{"dataset": "rendered roads seen from a driver's seat, with toy cars, trees and houses", "mask_ratio": 0.75, "encoder_arch": "vit", "encoder_qk_norm": false, "encoder_moe": "top_k", "residual_init": "none", "beta2": 0.999, "gradient_centralization": true, "final_lr_fraction": 0.1}
Rows from block 7 of the encoder of a small masked image model, named by matrix and row number. Rows with one number within an expert belong to one neuron, the router's apart. Each number is 200 + 40 x the weight over its row's rms, rounded and kept within 0 to 999. All counts start at 0.
Before each expert's rows are labels from the 100 images, of 14848, where the router gives the expert most weight on average: "strongest on" is what is common among them. Only what is clearly more common there than usual is listed. The data: rendered roads seen from a driver's seat, with toy cars, trees and houses. In brackets: how many of the 100.
# router: router (encoder.blocks.7.mlp.router.weight, 8x320), inputs 80-159
# up: expert up (encoder.blocks.7.mlp.up, 8x80x320), inputs 80-159
# down: expert down (encoder.blocks.7.mlp.down, 8x320x80, transposed), outputs 80-159

# expert 0
strongest on: double yellow line (100)
router.0,232,197,185,152,224,225,226,199,228,210,211,203,244,223,167,193,250,234,225,169,212,193,230,227,219,260,240,165,247,263,206,179,237,209,244,249,280,153,195,125,244,114,235,189,216,282,233,177,228,164,215,278,255,181,244,228,246,183,257,167,215,269,253,204,188,167,159,235,179,189,271,326,218,227,232,266,151,156,329,163
up.0,210,222,199,270,201,199,196,201,193,201,196,202,188,208,197,198,199,200,203,199,108,201,207,204,205,200,200,203,193,200,168,194,191,200,200,198,202,200,202,204,199,200,214,200,198,199,134,231,200,198,163,200,198,274,208,207,200,195,199,222,191,174,205,174,202,215,204,197,198,196,199,199,199,200,206,176,268,221,211,202
down.0,139,200,216,196,201,201,206,200,200,199,198,167,202,200,196,199,199,200,209,200,200,199,200,201,198,201,199,196,197,158,200,200,197,199,206,200,197,207,199,201,197,199,193,203,200,267,207,200,197,180,189,201,195,198,203,200,197,212,193,200,201,203,43,29,178,199,199,53,200,182,196,202,201,199,202,199,198,201,308,194
up.1,196,245,207,167,210,181,212,255,164,209,217,215,204,122,191,218,195,193,189,178,225,196,193,333,321,195,200,233,196,258,198,193,195,200,213,78,224,197,250,160,174,196,236,190,176,197,180,197,226,222,220,237,181,221,200,127,183,162,180,173,260,203,226,191,215,205,174,217,172,218,182,200,142,199,204,202,179,209,261,196
down.1,198,0,191,155,175,207,179,214,239,182,165,172,197,213,216,175,200,183,147,259,158,198,180,187,205,227,176,181,192,162,209,223,201,196,128,184,258,233,204,199,190,202,162,179,213,247,180,201,303,195,63,198,167,203,191,193,189,174,200,207,260,199,221,145,203,192,194,203,203,195,261,170,209,207,199,218,145,200,178,195
up.2,200,209,199,197,205,206,195,206,189,198,215,196,196,220,202,203,193,198,196,106,203,212,201,216,201,199,200,193,200,206,199,199,255,198,197,198,201,207,209,171,200,205,206,207,198,200,202,69,201,203,320,214,202,197,207,102,46,199,193,200,229,201,205,192,203,202,202,199,193,201,150,179,209,197,173,227,182,201,221,198
down.2,202,137,204,161,200,228,199,206,307,150,202,227,192,205,205,134,171,195,209,218,235,198,207,194,205,203,199,191,196,254,206,208,3,197,192,187,201,200,197,195,197,204,199,135,206,231,179,203,222,202,151,193,186,244,197,198,209,175,174,201,225,194,285,212,203,207,196,210,203,178,213,202,203,202,206,202,177,199,199,200
up.3,177,201,185,200,199,202,200,200,199,201,215,327,197,201,203,199,0,306,207,187,206,200,207,229,183,200,175,203,197,145,201,202,193,208,201,194,199,204,199,243,201,200,201,197,199,200,213,202,200,201,200,204,201,202,200,207,199,203,192,203,138,268,202,198,196,229,212,139,206,131,204,201,206,200,145,203,176,201,203,208
down.3,212,198,200,200,200,201,197,201,218,124,201,66,198,199,196,191,207,200,195,197,200,214,197,200,205,198,197,201,199,200,200,211,203,195,199,205,200,202,157,167,201,206,196,198,200,203,198,175,200,199,224,200,195,200,198,200,223,201,200,175,210,201,201,204,198,200,199,204,206,204,203,201,204,204,195,161,202,200,203,201
up.4,201,200,197,108,197,200,228,197,199,203,199,205,197,200,201,201,199,200,198,197,199,164,201,113,201,200,199,200,197,205,199,201,203,200,200,256,200,200,266,186,202,200,199,193,183,205,199,202,208,200,202,201,200,181,201,200,204,131,197,199,201,202,204,200,199,144,299,199,203,209,202,200,239,200,217,198,200,199,199,199
down.4,203,199,255,195,200,201,199,203,207,216,193,320,197,194,206,139,198,258,171,185,202,205,247,199,203,198,200,205,198,200,202,202,202,203,179,198,196,200,202,228,207,207,221,141,195,202,197,187,201,196,199,210,211,210,197,214,380,206,120,198,204,195,270,201,201,203,213,207,207,201,158,209,200,177,159,199,195,301,196,240
up.5,203,191,217,182,207,178,198,233,166,206,221,202,201,198,222,192,250,196,199,189,186,222,201,234,212,205,197,226,194,212,202,216,190,190,214,195,201,198,230,159,171,192,217,196,192,183,198,242,208,204,212,220,186,222,182,174,202,200,207,189,169,188,212,156,255,211,197,195,155,178,206,301,126,206,223,204,352,217,205,178
down.5,139,18,199,211,201,181,201,212,237,163,184,147,204,244,225,168,197,177,166,238,177,194,208,208,174,271,190,201,196,165,184,197,226,202,150,69,228,216,202,235,206,210,118,198,265,206,209,208,200,192,194,190,188,206,220,194,204,171,198,199,228,180,205,184,129,196,192,203,198,263,235,198,207,202,221,222,173,203,166,180
up.6,186,228,204,172,218,190,224,233,165,212,217,223,206,186,197,218,239,189,200,178,240,196,199,264,219,240,204,236,193,245,188,201,199,199,225,74,233,197,303,170,193,194,223,191,180,201,170,196,221,199,215,230,182,194,241,93,184,181,185,192,204,202,238,198,199,216,174,206,195,231,186,202,128,185,209,201,169,212,250,234
down.6,211,0,175,173,198,217,165,215,242,181,160,165,198,205,216,175,195,191,127,262,183,196,199,200,214,228,183,178,190,174,204,212,196,201,132,156,239,253,219,211,190,199,168,175,232,247,185,197,325,184,26,197,165,202,188,189,174,169,164,216,246,222,229,148,211,196,183,207,203,171,261,173,273,214,207,218,122,193,187,178
up.7,198,198,211,184,215,181,194,239,157,205,242,212,187,192,212,213,236,137,193,175,208,200,201,311,209,217,216,220,188,226,176,200,184,188,212,159,211,200,247,161,193,196,221,212,189,180,183,217,179,220,238,213,185,213,202,49,186,201,190,203,152,206,220,195,214,209,187,191,206,208,164,200,29,198,202,201,192,210,229,113
down.7,199,0,189,160,202,191,187,214,226,192,171,163,202,219,202,176,196,195,118,250,183,197,185,197,203,235,181,188,187,162,203,209,196,216,132,186,251,269,219,197,194,198,172,182,217,230,187,197,276,183,129,194,183,206,201,196,186,172,176,211,240,197,209,171,212,199,178,201,205,195,245,198,215,230,214,216,116,196,191,192
up.8,199,239,203,199,200,192,205,197,240,200,198,203,189,200,201,200,199,210,199,199,200,198,200,171,204,195,200,197,199,200,14,201,207,195,199,171,199,203,199,201,199,201,198,200,198,202,198,205,31,198,229,198,201,199,226,58,198,200,201,199,219,3,201,200,201,200,202,260,200,200,201,197,202,199,205,110,147,199,283,188
down.8,195,198,207,201,200,291,203,203,242,202,191,205,200,196,182,198,151,199,198,197,200,212,228,184,200,197,198,199,206,197,199,209,202,223,243,204,199,203,205,200,201,206,202,132,193,199,193,174,208,195,197,208,192,210,195,201,200,187,195,200,202,592,197,198,206,0,199,202,171,199,201,199,200,212,194,303,196,303,201,199
up.9,203,188,136,202,202,199,200,203,199,196,216,197,199,208,200,182,204,198,205,200,200,208,251,209,175,201,211,203,202,195,200,200,203,202,237,177,199,195,195,194,198,200,209,196,98,201,201,200,203,201,199,211,198,203,198,206,192,171,196,229,199,228,201,202,201,204,198,198,199,184,214,320,185,196,200,240,201,199,194,195
down.9,204,207,199,198,230,195,204,201,200,219,202,196,200,200,204,200,195,201,213,203,200,197,228,197,198,200,201,198,202,198,200,172,199,200,196,202,203,195,199,200,262,201,199,218,200,182,200,199,200,198,200,201,211,80,200,241,208,201,204,204,207,187,202,192,198,211,193,200,200,201,192,204,195,207,201,199,200,200,205,201

# expert 6
strongest on: truck (100); vehicles: two (81)
router.6,207,200,188,125,197,195,225,192,222,207,159,208,167,170,150,200,166,192,163,217,201,171,245,155,141,181,211,169,170,184,202,302,213,240,179,158,139,222,193,227,207,153,58,192,235,279,290,200,269,152,239,216,139,234,233,216,191,155,161,232,215,213,179,210,169,258,180,235,254,214,206,211,164,228,234,202,181,219,176,255
up.0,199,193,462,171,200,201,199,198,211,189,216,201,210,196,170,194,196,202,198,200,195,190,201,201,189,198,199,153,202,196,217,209,203,196,196,199,201,200,196,194,0,199,21,193,200,201,200,206,198,197,199,176,202,186,200,201,216,197,306,195,200,203,201,185,196,305,198,202,225,196,200,195,203,199,199,207,199,204,183,111
down.0,204,204,147,213,193,201,205,201,191,214,144,197,201,211,252,204,200,187,202,187,197,242,185,220,227,201,200,201,199,204,200,201,198,201,219,202,204,193,201,201,238,198,207,201,199,183,204,42,196,191,209,201,234,202,199,204,200,325,202,199,419,181,214,204,199,75,218,202,195,213,182,196,203,209,201,183,176,201,208,192
up.1,199,198,202,200,203,203,200,189,201,197,203,137,295,196,204,200,197,200,199,206,200,193,201,199,198,203,196,199,198,198,188,202,257,196,145,200,202,199,184,202,202,194,185,198,201,212,202,186,202,197,211,234,203,220,203,200,199,150,209,200,310,200,200,200,202,187,209,197,197,201,204,201,202,198,211,202,165,202,193,201
down.1,195,204,200,204,199,201,198,204,207,203,184,55,200,147,200,200,197,193,197,198,202,199,200,209,199,198,196,204,206,196,212,204,242,194,206,197,239,205,228,194,195,168,198,87,257,196,200,220,202,167,200,207,200,199,197,208,201,204,209,199,209,206,199,197,198,185,85,183,173,230,145,178,198,177,202,201,200,206,191,201
up.2,204,198,201,200,202,195,197,210,198,184,386,66,200,208,206,200,195,200,201,201,200,8,199,202,187,211,206,197,202,200,200,214,288,206,198,201,185,198,203,202,257,202,199,205,201,199,200,145,202,203,197,200,200,201,196,202,198,196,203,197,198,201,197,210,207,194,255,182,200,204,203,197,188,192,201,0,126,201,203,201
down.2,198,201,201,203,211,392,230,201,205,250,47,198,209,190,199,199,223,203,246,200,199,199,200,206,204,177,203,252,189,201,202,187,204,199,154,204,200,200,203,201,220,200,205,198,196,205,205,199,200,200,201,198,203,201,197,207,201,197,198,201,198,203,168,189,198,204,175,200,198,200,198,204,199,205,201,194,216,203,204,198
up.3,201,203,199,203,203,190,203,201,201,190,192,200,201,200,210,200,185,200,242,200,204,202,319,251,200,202,202,197,193,203,193,198,198,237,219,196,199,0,201,190,238,200,200,197,201,201,199,200,201,195,174,223,202,199,187,201,159,171,346,197,198,207,192,151,210,174,213,199,196,207,197,195,198,196,199,206,207,190,194,202
down.3,202,193,194,197,192,241,199,200,201,207,206,201,197,327,191,200,199,211,380,164,205,219,200,228,203,191,248,101,96,195,202,200,191,206,200,202,197,153,195,207,198,257,199,204,200,205,204,199,201,195,196,210,260,204,200,204,197,199,197,204,72,201,189,198,198,212,200,253,279,205,175,216,200,199,200,199,301,199,191,203
up.4,196,194,220,193,198,250,202,202,200,200,215,197,198,185,196,198,197,99,202,384,158,385,201,199,200,199,199,200,201,75,203,201,129,317,199,200,199,202,200,200,198,274,201,201,198,200,195,197,200,198,200,200,200,201,200,197,206,198,213,197,184,201,240,195,201,279,199,196,184,193,184,210,200,202,199,207,197,252,169,201
down.4,204,211,195,237,200,40,44,207,204,167,151,192,205,201,195,203,205,120,200,0,222,198,212,197,306,200,199,197,203,199,196,192,230,73,264,203,201,177,190,198,197,200,218,201,209,206,92,192,158,199,194,193,206,193,203,255,247,203,129,205,226,206,195,201,296,198,188,205,195,200,205,197,199,108,140,201,183,195,201,42
up.5,198,193,208,202,201,201,223,197,207,197,182,199,201,202,194,198,275,202,132,174,197,255,174,201,283,198,192,202,200,200,200,199,253,168,257,503,194,200,220,144,145,200,199,281,200,197,202,200,199,203,202,149,201,196,212,195,193,205,201,235,210,256,200,200,193,221,201,197,340,211,204,201,42,149,198,218,191,189,212,168
down.5,226,201,198,211,206,197,178,198,198,204,197,179,196,197,206,201,197,202,196,205,203,186,199,194,180,201,199,203,197,198,198,207,203,199,203,0,341,194,172,202,198,189,197,200,202,219,207,200,232,200,195,199,195,201,199,200,197,201,199,212,195,193,189,201,196,202,214,208,199,120,201,218,198,195,200,201,279,193,240,225
up.6,198,196,202,198,203,184,204,189,258,202,193,206,160,204,151,209,219,208,206,187,186,221,231,196,241,187,243,190,201,210,221,198,181,197,205,27,195,208,207,205,185,200,208,192,196,220,199,291,195,209,205,227,201,215,197,196,202,207,201,188,214,211,228,234,202,250,181,196,188,207,198,210,176,200,214,191,286,198,212,225
down.6,254,193,205,196,200,245,218,245,165,193,277,203,258,193,197,198,145,201,186,193,220,68,201,192,197,241,205,188,174,214,179,212,172,220,140,211,200,188,209,196,183,190,208,203,208,192,173,151,208,204,207,205,191,214,201,197,191,197,209,0,186,191,224,200,204,206,195,251,237,185,208,189,206,206,92,195,176,170,188,187
up.7,202,197,193,205,204,199,147,199,263,196,213,219,195,333,201,206,199,202,201,320,207,207,244,191,216,192,197,202,204,188,236,218,186,202,194,199,188,205,201,205,176,208,195,189,211,204,202,185,186,202,218,259,195,217,200,204,40,211,196,180,199,169,251,222,192,342,203,192,197,103,189,205,188,209,218,234,173,212,183,209
down.7,201,200,200,213,198,193,175,200,191,195,213,197,243,212,199,202,197,191,199,198,216,192,199,186,201,340,211,201,177,200,234,269,199,196,162,244,289,203,261,194,213,226,220,198,212,210,192,207,212,191,197,199,199,206,201,218,206,200,176,186,235,204,209,203,198,244,190,206,209,206,195,217,184,202,131,172,198,182,202,184
up.8,198,202,200,200,205,200,226,202,75,199,201,200,197,201,229,202,204,193,201,203,200,198,200,192,180,191,202,204,199,200,200,204,199,199,165,201,331,205,203,196,202,199,202,195,217,199,196,194,199,201,169,196,474,201,214,197,155,210,200,194,188,202,200,208,201,113,206,200,194,201,202,195,209,200,199,200,209,223,197,171
down.8,206,206,202,201,207,233,211,204,199,223,198,198,201,197,205,199,200,204,217,200,201,202,193,200,507,308,228,201,180,204,199,202,200,196,201,198,200,200,205,201,199,189,208,199,197,196,200,202,204,200,198,244,200,201,217,186,200,197,196,201,190,202,204,187,200,183,197,202,197,200,199,197,200,198,200,198,115,191,204,192
up.9,198,206,199,200,203,196,197,198,195,296,216,213,194,199,200,208,227,194,201,204,195,200,200,198,200,193,200,215,201,198,194,200,200,200,199,204,173,201,203,201,199,466,203,197,181,198,184,170,186,200,208,205,200,196,200,199,209,247,209,198,205,197,204,209,199,210,185,346,125,200,197,201,202,220,104,162,187,199,207,227
down.9,198,208,10,198,206,198,204,204,200,201,201,199,205,192,192,197,201,202,198,200,200,198,182,201,354,200,202,197,209,199,201,174,203,190,197,195,200,199,202,200,210,194,198,205,200,194,200,198,314,186,199,164,202,208,203,195,202,327,403,197,197,313,200,199,200,199,197,202,136,196,227,203,192,200,200,196,208,200,199,176

# expert 5
strongest on: bends left (92)
router.5,162,179,189,228,182,195,192,212,218,131,194,159,160,277,170,145,190,263,233,215,181,282,223,249,245,204,260,190,169,216,210,221,213,204,178,171,243,255,235,172,167,252,158,202,161,180,236,185,233,320,138,231,181,203,68,254,201,177,192,125,226,111,241,277,190,253,292,173,145,205,231,205,173,266,208,163,286,202,156,247
up.0,202,82,213,199,173,136,202,199,202,175,196,199,203,217,207,181,172,198,195,198,203,0,207,225,217,215,214,194,219,203,246,193,186,198,199,197,195,210,177,189,206,196,207,134,191,204,199,214,204,204,229,213,194,206,178,224,201,167,206,101,200,210,264,194,197,214,200,202,169,234,203,200,317,192,190,226,271,197,188,198
down.0,235,200,212,216,327,186,184,161,164,190,219,215,203,202,231,197,193,196,227,236,209,201,191,198,204,212,236,213,205,206,198,207,192,242,197,151,209,208,199,188,163,198,199,227,182,200,182,212,208,192,177,212,195,197,192,241,207,190,200,240,208,200,193,218,206,210,239,197,201,207,184,192,196,200,227,182,202,192,209,60
up.1,199,201,212,86,200,204,221,196,240,204,201,200,200,214,239,283,130,201,214,26,188,200,200,91,203,202,201,201,201,204,159,197,393,207,193,197,201,199,199,203,217,199,200,198,203,198,203,184,198,146,197,204,334,202,200,188,201,176,193,198,121,199,200,200,262,209,197,235,207,204,49,203,206,203,159,198,183,199,243,201
down.1,403,201,201,203,206,196,207,202,200,192,177,188,199,71,187,242,116,199,198,208,233,226,98,194,197,209,199,201,210,206,200,198,135,282,201,207,211,203,196,133,201,197,204,153,203,209,202,252,271,192,201,200,211,195,199,194,220,190,207,172,205,201,193,200,204,206,198,266,180,180,199,194,229,210,195,197,199,206,201,201
up.2,202,200,192,200,0,202,103,201,211,200,194,200,212,192,201,195,199,201,222,116,201,142,208,206,212,176,204,204,214,230,200,191,199,205,198,156,197,200,200,202,216,200,206,200,207,228,205,202,204,204,204,203,195,193,191,225,190,195,185,205,194,198,209,199,195,201,204,194,199,200,200,202,203,284,135,323,195,199,199,197
down.2,202,210,194,199,245,214,199,201,197,200,186,202,198,198,543,196,200,195,208,200,199,198,205,199,199,208,208,204,207,202,205,207,244,204,201,125,207,205,191,200,204,233,199,245,199,213,207,203,205,201,198,208,214,201,207,211,175,193,191,204,202,202,200,201,198,239,492,204,201,202,204,201,198,208,204,200,204,198,195,202
up.3,202,181,189,224,126,201,208,209,218,77,188,208,334,208,206,173,197,217,200,211,207,211,255,210,206,310,255,188,229,187,228,189,175,234,212,182,190,194,202,212,211,162,202,176,195,194,203,215,195,198,211,185,195,213,179,273,226,192,202,189,188,219,203,190,208,202,203,199,165,209,193,178,203,225,190,255,212,230,185,186
down.3,218,204,202,176,202,206,191,193,193,187,198,195,198,197,209,184,151,206,200,234,185,141,199,167,217,207,210,227,207,204,182,236,196,229,204,200,253,213,186,193,194,215,178,193,204,222,135,190,197,195,149,193,191,195,183,228,202,198,209,207,211,247,116,208,200,229,258,194,194,212,176,192,199,184,211,184,192,204,191,142
up.4,215,205,203,200,199,199,201,202,201,205,201,200,201,198,202,202,201,204,96,199,157,198,205,192,127,204,199,202,202,201,201,193,166,192,200,204,197,199,205,205,197,199,198,201,201,204,197,206,200,199,198,199,201,200,200,205,201,435,243,197,134,204,197,200,200,199,198,105,200,201,147,180,201,202,197,202,72,181,169,185
down.4,200,201,405,199,171,176,204,199,200,200,189,204,212,203,202,93,204,183,191,207,91,211,188,213,200,190,199,202,188,196,204,196,136,249,212,207,195,215,162,204,207,49,194,213,206,202,176,191,198,205,197,197,193,198,199,215,207,209,205,231,192,196,89,201,199,223,203,171,201,204,204,201,204,168,197,199,134,208,200,181
up.5,243,176,217,202,193,233,204,175,186,182,195,199,199,200,205,199,184,267,228,206,245,209,199,232,207,200,210,115,190,199,215,220,191,180,202,198,200,200,204,201,196,192,229,239,228,192,190,210,200,200,202,202,203,199,194,222,203,200,199,53,205,194,200,201,187,180,200,195,205,326,200,206,191,208,289,192,197,184,205,196
down.5,75,176,196,172,186,330,205,263,185,200,267,200,202,193,187,203,174,200,200,196,198,120,194,192,194,193,225,247,200,175,220,225,211,263,195,159,216,204,197,118,342,211,196,225,205,187,202,189,184,205,197,205,207,199,200,178,196,200,208,220,173,203,204,193,246,177,200,125,215,222,206,185,173,209,191,202,201,192,181,196
up.6,199,181,198,199,199,202,201,302,199,220,226,197,204,199,203,194,196,204,213,39,200,198,200,199,111,216,201,206,200,204,215,201,208,199,198,198,201,202,201,202,416,203,332,113,200,199,203,204,185,200,289,199,233,201,197,198,200,201,200,198,202,200,196,134,210,198,199,517,195,188,190,190,203,203,166,197,207,211,237,207
down.6,262,211,200,201,201,197,201,202,200,199,74,202,196,211,204,181,211,194,238,190,202,260,188,202,24,275,200,198,202,199,204,202,189,201,199,206,200,198,198,202,233,198,194,206,202,200,183,199,202,199,194,199,201,206,69,197,199,198,199,198,200,164,197,197,203,224,194,196,200,201,475,198,196,200,207,196,252,203,199,112
up.7,0,201,144,146,219,189,199,198,198,183,205,194,280,202,167,206,201,159,202,101,197,204,196,38,173,90,196,208,203,203,199,211,393,200,204,107,205,203,208,182,204,189,203,126,201,146,200,204,202,200,242,203,199,200,200,204,89,202,203,189,201,222,197,202,197,199,195,201,199,199,193,199,195,198,204,198,187,196,200,203
down.7,212,203,198,201,201,187,245,199,208,32,218,195,104,196,190,196,196,188,164,134,197,190,202,199,215,195,175,200,198,199,199,199,198,179,146,240,195,199,201,197,253,191,205,195,180,199,199,201,215,165,189,193,234,183,201,197,115,219,200,152,269,336,174,199,197,201,191,205,203,134,196,198,84,245,98,197,201,205,208,203
up.8,204,201,195,188,195,200,146,191,202,213,202,221,203,200,200,191,195,198,292,198,191,198,202,209,200,203,196,198,204,97,198,203,129,200,204,200,205,161,205,193,209,193,190,186,204,196,203,202,147,199,200,200,203,200,205,200,198,201,203,203,200,203,206,198,201,198,200,200,201,211,232,227,203,214,202,274,200,194,197,160
down.8,200,204,200,200,201,228,192,206,200,199,193,156,201,233,212,199,273,189,201,201,191,200,201,199,158,205,152,215,249,205,234,201,203,141,198,93,200,198,192,207,191,277,201,208,202,176,171,202,282,197,202,206,201,201,203,209,203,184,199,147,208,228,206,196,202,207,200,206,194,213,213,202,204,196,237,201,201,201,268,201
up.9,192,238,166,203,201,200,242,178,202,189,193,207,218,270,191,200,214,198,204,202,186,195,197,199,206,210,196,200,179,259,156,200,198,203,200,205,188,202,198,242,185,185,193,211,206,209,192,195,203,202,191,121,197,204,199,198,201,200,195,477,77,204,203,201,154,193,200,192,202,201,201,235,194,224,191,211,201,225,216,202
down.9,195,262,183,192,319,191,185,208,201,204,195,200,203,205,202,191,204,199,201,194,185,146,189,254,205,217,207,213,204,186,196,200,187,214,224,147,204,286,170,228,187,206,198,302,207,207,213,197,95,193,198,203,200,200,203,197,150,204,201,193,188,190,0,204,203,234,208,208,199,200,204,200,196,195,198,210,193,214,190,195

# expert 1
strongest on: line: no line (100); bends left (80)
router.1,214,216,176,197,280,244,233,222,218,114,198,210,195,207,234,186,225,240,171,266,202,180,151,232,189,179,182,193,302,208,205,233,127,146,211,251,241,185,172,255,195,179,181,165,266,127,230,259,190,232,252,209,222,158,163,197,195,182,158,207,150,227,201,56,229,194,152,221,174,233,232,162,182,154,167,175,205,197,127,186
up.0,364,230,248,228,202,184,247,252,195,195,225,203,191,194,195,212,201,209,203,178,193,226,188,176,202,191,219,228,239,200,89,198,173,219,219,219,199,213,203,131,199,185,192,234,196,188,205,194,207,180,222,116,192,211,202,237,217,222,201,211,225,244,210,201,210,198,199,212,229,185,196,199,184,159,130,191,235,208,124,180
down.0,293,169,197,231,210,219,248,209,227,185,187,159,113,172,162,189,230,304,196,143,186,196,207,179,185,197,298,184,204,212,222,233,188,123,157,208,189,274,151,228,257,183,211,221,149,227,281,166,189,165,200,206,176,201,175,166,201,198,168,225,215,256,196,248,202,149,187,208,216,189,208,178,216,200,154,23,163,203,228,189
up.1,225,200,150,200,204,178,120,201,200,200,201,201,201,183,199,199,105,201,200,170,185,200,202,202,179,55,200,207,197,199,147,200,167,199,200,197,201,200,201,199,200,199,201,128,201,198,200,201,235,193,200,204,200,201,200,190,194,200,202,201,200,201,202,350,200,194,253,199,198,198,201,200,203,199,194,201,198,200,201,154
down.1,198,182,198,201,200,194,200,200,205,208,202,201,194,102,194,193,168,201,123,194,200,209,202,207,200,200,246,201,193,187,197,201,264,203,219,184,218,209,240,200,198,201,209,210,195,181,199,217,242,189,200,200,196,199,202,186,201,175,202,192,200,201,220,166,195,202,202,200,198,186,240,199,320,212,320,198,201,199,185,253
up.2,201,195,198,197,201,203,285,199,200,199,200,203,203,202,258,197,250,202,202,207,199,258,199,197,227,199,205,208,200,197,199,200,144,196,202,199,205,203,192,274,200,194,199,319,205,331,236,222,198,201,207,200,199,202,201,199,221,200,0,277,196,198,201,150,196,204,203,193,189,198,197,185,202,201,201,195,352,200,303,207
down.2,206,202,197,200,195,204,203,201,193,196,205,200,200,235,204,199,209,205,238,205,200,195,207,212,195,206,169,284,199,200,207,202,201,193,323,198,194,219,189,146,201,199,194,206,201,198,197,202,201,198,199,184,195,204,201,198,202,207,203,195,204,216,203,202,199,199,200,176,198,165,327,190,203,93,193,215,204,195,175,183
up.3,200,197,190,197,180,224,240,202,196,198,275,201,198,207,202,195,200,202,0,202,206,193,199,200,198,195,199,198,200,211,201,202,196,203,199,200,204,195,208,195,198,378,203,200,203,197,197,204,207,204,204,201,199,203,198,213,202,199,257,202,205,200,201,0,202,200,198,201,199,198,202,199,199,393,200,201,188,196,0,236
down.3,198,148,187,200,200,196,203,203,196,201,200,200,205,194,196,204,204,187,238,205,198,209,200,201,215,201,195,198,199,202,201,188,206,200,201,203,205,197,208,198,183,201,199,201,196,211,201,201,208,205,203,205,199,197,201,0,189,203,57,200,188,220,199,367,201,219,200,183,191,200,200,207,198,149,191,201,195,199,414,204
up.4,248,201,204,203,193,210,135,201,205,200,219,210,153,209,234,201,198,200,235,197,201,206,190,200,202,194,202,256,208,200,202,202,37,217,209,201,201,202,166,200,200,201,199,211,191,199,189,196,163,200,200,162,200,199,201,321,215,191,196,201,199,336,197,197,193,265,198,205,195,202,198,200,200,200,197,189,202,195,210,194
down.4,194,192,202,211,214,216,460,204,190,203,194,168,223,207,0,213,281,206,216,201,207,221,204,195,170,269,200,200,197,205,200,203,201,168,201,141,178,195,195,203,222,200,199,201,208,198,202,58,177,197,202,201,202,195,198,296,201,200,200,198,203,203,201,256,205,199,192,217,215,197,198,197,200,193,0,187,205,196,207,200
up.5,150,175,205,203,197,219,196,185,197,200,195,205,170,229,204,226,222,225,196,199,208,205,197,709,187,196,208,200,193,207,208,206,249,143,196,203,200,204,202,197,201,201,195,194,222,189,186,182,205,176,200,185,202,197,199,313,211,194,212,204,214,217,196,206,201,201,181,199,198,203,223,201,195,198,182,205,207,202,205,183
down.5,216,221,197,225,201,216,204,204,220,200,209,204,203,183,172,204,212,212,187,280,199,194,195,0,185,203,212,208,227,229,222,213,221,186,202,207,193,192,177,202,189,214,211,267,207,191,253,198,224,202,189,191,197,199,194,180,196,165,199,193,221,219,254,203,203,200,185,208,216,189,199,212,195,277,201,193,202,183,207,215
up.6,88,200,222,197,201,202,141,196,201,199,198,194,202,200,201,311,201,205,198,189,196,201,199,198,106,202,202,201,200,185,199,199,206,201,198,200,198,272,203,200,335,300,199,177,201,174,209,200,200,199,119,200,201,198,161,190,200,199,200,200,196,191,201,200,200,197,207,161,195,203,205,201,198,202,202,220,203,200,195,211
down.6,211,287,203,197,186,197,180,190,201,199,201,205,201,135,207,201,201,193,191,214,200,197,285,295,170,199,194,200,184,209,198,205,203,200,203,191,200,198,198,168,198,193,206,194,89,218,187,195,197,197,203,199,201,199,243,270,201,233,203,218,204,188,194,197,203,217,285,206,198,205,204,166,202,202,199,164,221,202,212,201
up.7,203,203,256,150,201,198,197,207,201,221,94,203,196,201,204,196,198,312,204,204,191,198,201,197,201,147,133,203,201,188,446,198,184,96,203,202,200,200,93,200,202,199,201,197,225,241,329,205,202,200,204,253,199,202,201,207,201,192,139,203,192,192,237,195,198,206,202,201,190,196,189,200,215,204,201,192,199,199,271,218
down.7,187,201,212,198,160,204,77,202,193,289,201,191,199,203,196,201,201,202,202,198,216,196,255,199,204,201,202,192,199,195,194,186,199,198,196,206,200,206,191,208,197,195,201,233,202,304,206,201,146,214,207,198,216,202,204,216,205,203,200,191,204,119,150,206,201,200,240,164,162,201,197,201,202,192,200,204,200,202,201,203
up.8,201,195,243,242,195,205,163,196,183,160,282,196,207,240,200,214,188,199,182,166,204,226,161,243,200,157,223,510,223,189,184,205,208,237,232,201,197,204,169,149,156,215,177,196,221,97,203,208,177,124,203,178,174,215,215,249,229,213,242,199,303,212,199,202,194,229,177,180,224,162,208,171,192,142,189,167,233,194,184,191
down.8,332,193,218,214,211,263,292,207,201,187,164,179,148,174,213,170,200,261,190,178,152,165,217,208,188,205,251,120,192,252,175,225,207,168,184,203,170,220,168,229,234,183,173,242,174,205,250,186,148,179,212,213,198,161,188,125,206,198,193,239,180,210,273,205,217,114,201,244,265,161,243,183,220,230,114,173,153,191,213,194
up.9,201,200,200,304,202,196,76,201,197,202,197,201,197,198,198,203,0,200,305,199,199,199,200,202,198,201,200,199,200,201,200,201,193,200,199,195,199,202,197,199,200,200,200,200,201,153,187,198,204,199,198,172,201,200,198,200,204,201,199,200,208,203,201,201,203,195,198,203,199,200,203,200,202,200,199,206,200,199,206,175
down.9,202,202,197,191,191,199,238,198,202,203,196,244,196,202,200,200,194,186,197,188,202,154,195,200,203,200,200,207,200,209,199,204,200,210,214,207,202,193,207,203,199,200,200,148,190,202,264,221,205,197,200,198,200,203,201,205,184,204,197,205,202,200,200,201,196,203,187,205,272,200,199,199,199,207,200,242,206,202,193,204